A small image FSQ autoencoder, trained from scratch.
Model: encoder widths [48, 80, 144, 256], decoder activation silu.
Rows from block 7 of the encoder of a small image FSQ autoencoder, named by matrix and row number. Rows with one number belong to one channel. Each number is 500 + 50 x the weight over its row's rms, rounded and kept within 0 to 999. All counts start at 0. Numbers have three digits each. After the name is the row's rms in percent of the matrix's.
After each channel's rows are labels from the 100 images, of 14848, where the channel reaches its highest value: "responds to" is what is common among them. Only what is clearly more common there than usual is listed. The data: simulated telescope pictures of galaxies. In brackets: how many of the 100, against the usual share in percent.
# convs0: first 3x3 conv, stride 2 (encoder.blocks.7.convs.0.weight, 256x144x3x3, standardized in use, each kernel summed), inputs 0-143
# convs1: second 3x3 conv (encoder.blocks.7.convs.1.weight, 256x256x3x3, standardized in use, transposed, each kernel summed), outputs 0-127

convs0.36 105:499458478579501489494479542407479492488479519461458580556480636443464558462537570498412556510498514504528540570577625531496462496578415524512485504519439546514508520523476536445469559511449515543545485434549537518522476529574426487494625380365531548450475529478515512479572516506591484491492433460496587473516569514442443506533487500461434513416442502524490365432505521526474460536525446491589516534547539443476569390500466545436533
convs1.36 101:554542516473529587540493438506435448464423454445482507509486532543529545542419543540516471500448565501531504554490533504587526546500533577608463572455531499518560465463571494472457531548488447532457568571509486489488530427526533483491407490585504512526571534515491598445537507495549450511401470519502502585632489528494477492498546596496500484463513523501518462512487488539487490508564
responds to: bright star with spikes (58 vs 25.5)

convs0.153 110:485554533386482516505459542470457500510543489562520561451503461484495469558471607586415547519468526511581423513559476463426485537523464493461514522506489551483476424380481404373547523495526450526452545493456598536460586539504463537486480433503523497563485466551514413439516436570537528544531429569519517515493525527518458552551462554491453537430492410456511358504510403566527491557461492482454525479597392514446533409474424539495563
convs1.153 109:444591536442484571507468481543455612386484447439478475504543452506458704498496446470452513451447468468520548487488512515577508524543456516537469580469492504540549496510482529449446519579467507593501566502545507406565515530511514494534367446557530517410573495508496532463485565517536507479472537496514495534507486469424538520520498432488453492485578489447480460562521489509588519534566
responds to: bright star with spikes (51 vs 25.5)

convs0.234 096:448501476555474485413511495504484415510504521489431501522476486407510514485444536505385556508455575494492524560575444511414631518522479389594468510567593575484454460556567453529464448533477461408445427446461522487551589452426496520457448469442524459549557556505461508502528376563462514408507548551499484561494543449510505481580539497451563504508477469438483595515448501457574542532608491524492488488560623516534509492554423486516463
convs1.234 105:580453472470437602507516305502447487389548414471513562514559528495533473483533487455503462474482473522464545507518521505521596428515501499503498447558506530547518534526459487478518445482517505484377534444500473500427492518419491501479499482453414556457485497507414519497482428426498590521438534540571522499463497441568434504467590560582508525566428456429482550441520486533477476489463
responds to: irregular (26 vs 9.4)

convs0.45 101:436492510486425472445576517428388465501523447477522472423542627438498497531440474520504525425465432468479486559554536456566513603534503464539505456490558562506550468480492503560458511521526498494528433435532457470408447484465482490386424475414612543539545329459436567557610542484486508570502469479590500424486554558449471499538518499493546471522454446526444523484393508470471510551495570519516463570577561487513504434481518519548538
convs1.45 090:436413439551486608521555462516511557379511408471509525510475434491484504464542515529505423549532405536471507549490493496464519442489592463520498473563449465510460475460498535540546425393541477521500462468455497427544575512450465525517594501458444506519407473472475470566584480429519544526615439546482520551484549398417500501486616487532562539541465571497446526496563479544510627450506
responds to: irregular (27 vs 9.4)

convs0.73 105:471499420485526505571511494455540468476635569524497498489475464518517482539533554569509521427456575507565477506432500557383515456475500535554458528519500462477469425519526464425462408422509411473370485566487561426514565496521481578520469492527591532458493563615549473627532478459508544507510450578511570495462387518499418517424508513534433577507521466457504505419566461428561545527403498479459512479426410524547468540464494558479505
convs1.73 096:495511574472597676494530460534458536471512511476444488457478578493442651584497442462476547478497523513513457472446484487542445593483441469473491529523479447521460510489491481523473483580393494562451654536536514431519485466514359583538540428459465536447538484636474520517580480520443562483581485501542505468511504502533494427508565436434491536388556519483524469473557482429523477514546
responds to: many-armed spiral (26 vs 8.9)

convs0.16 101:501485489518457491499541548418502438464595606501562540656497573461456484430442512485419514385415559528484591577469502454392457492519440635522453492517519500467500393464498548491477486507484625586438561535472517535535512514538491511557559494532541453557411568495474469605484475494478432489494591546446530499450517487534414501529510509493453457464526524586518588477489424478507488529505608540554478462513500506490454476462539459543503
convs1.16 116:533432527448526539510481355480461496558516552520493535572518620494581539544439462449443493516488600454504494529534497426555473623481447496407502517423509537506475548481501452458491514531458502509397520452561469490490427474533374464456428535478475565430546515514423535475527498501515521513464502519467509502539464591533486518495516405454514525509616482506452442474482521554565425517432
responds to: barred spiral (25 vs 9.1)

convs0.168 098:561429569477463515498417409503460531486550514434432538492443488550446411483579562431449563486480557484525509535549476504478420456539482482479495526553488497513445448501558465459471542464451609605526549508497459516502622572517437456539501402400550513572500496391517524467527521523542459475594479442469571465446588451436458562520550511454378549529505490518517472574536515562454502526465476490479466434577522441581618417507460530517491
convs1.168 101:497500523487413594530451508477478399540465441572532580540470505527562429527477540484508558502503603541397511517482461514604473457469518563541449486462534491486410472427490405511498518514496495558503510480433502445493662496576509577471479504497486475437532516535520426486487508491513473464419422544502576573509518528438529532464413566490496509511523547507487521469515448461544441457432
responds to: merging pair (27 vs 8.9)

convs0.146 098:445466532498479491500470447486540506523530488516425550556485564540447400464451611445414543455459497504474517539520477464481478426576455406531492482531499540534433507571486539536452528619512641622524448532527498411542555493464499501494524425488525541561472568421504435447482438495497513538543479505581555521439561494476475520515562457448411541472525518559582499434488434475545479555498591498512565566608560517461555457435410514541395
convs1.146 104:554577587438487614539463536630508426569475514491488553545405468524464522476378519523565557449527631529464510437514547491604442552488547529541497532403564494464415490474531447507461499528505519554518539519452524493495573500640486549478547494504491530462520512539536477488515484509504518548469531524478486511574506540533563551493432534498472500492548627500490418480524467553515534514547
responds to: bright star with spikes (53 vs 25.5)

convs0.241 128:506446477506535482459458516505520428497457602488491536467545483462509562607568505458395491469514609490435492527458428462475580608481475473491521483483534505492473522427560529543449539483460511598493545534522511468430609550529478510534548500499573561387491573599536510543523479548447519474558528544454540489442515486509430570410558414527587485448505523404525512610554415428470513528370466475557453524456503467457441533497482590451540
convs1.241 112:486489522454515480512489397458497648489443455493463480407518449498368555482572497456492466424476518579626511571509622508533480483488470522592473543627522525547507441564466452519508539559497502516431604457597464458596454569571482545562413487593470535499481551484450537450502585484496525489401421462518551576460488504403453446511519428502507437438588533531541475476455527475481494442504
responds to: irregular (26 vs 9.4)

convs0.120 093:339456539433491388609576540553493452516483486535537556482489504461464452461548451521471598523527524531502483505511447460481554470420439494494454547565484497635534497545483463477553465550511488491545567593526545493415547518505442495466535459475443415435368495541493545434531478493630582495539427539499532420453472468529529525484518528491485506521514500544435460468499537439568492456406521545574504461537484421498508568422526439437417
convs1.120 126:593572558439445628483489580623444404523512513539508549526439453504428556494446490500485543530520582578501534499504488362579612543455470448488511475463537510442452555473486544517461434547487487500538536536495508558463502493508480504450580552400436607463521496601541400494517478514485497571524541535506486479496470462580552479465513446507540548441531492445498467505500485533507447530534
responds to: bright star with spikes (52 vs 25.5)

convs0.10 106:407535512454536501482550452604527470560447497494463451407567384441558443530467444544509575515494514485554372460469443462460532526523455549430546532504529469578453476451451495465501503510548473486486524564476526473488529450528551493545456463508405526477627546463547449411482379498517574484474485537475444497566453574514507507529527460487596611533526503582444585437485453481549508417475366473474462536452415494532532515540453561558490
convs1.10 106:557577479472385496489487512534481554484461451469481503473514367496529518463547489506530562482550490512537518539481672413501460406554422486522397534508517487462500539567488477475493494567525496499477544550543479470500523466450506485521468510512538534451504524493650522422469489517449424458407507445556491506445482503535537508503435529566413480565477528529510488494469433513512409480558
responds to: bright star with spikes (58 vs 25.5)

convs0.150 111:577466503587542451613449406468431531479449476501505525525499458454535484484523468528564488507428435517496380436490426510549513610573641405427540525473463444464586495496468416552451435552507430456498498540528451530556602571497503492518514417522489542507504479488495539451546476486541479529495473471519476536513470491526550496543554519379480524429492549438548532553486548476488483434410496401555456429439509493500494479395605503578543
convs1.150 084:426484429491574647501539547443577551378527545480503544440514551446462536526460447512535459530544517545529456522549435538562503479504574476543476493506501519506531466557515540443516495566532513501541578489439592480487570453468432507558380536451467461515541521550526514454561529474507510463601427465519571549492524438634529480478612488498504502555522546390501518455591473443479545456485
responds to: irregular (25 vs 9.4)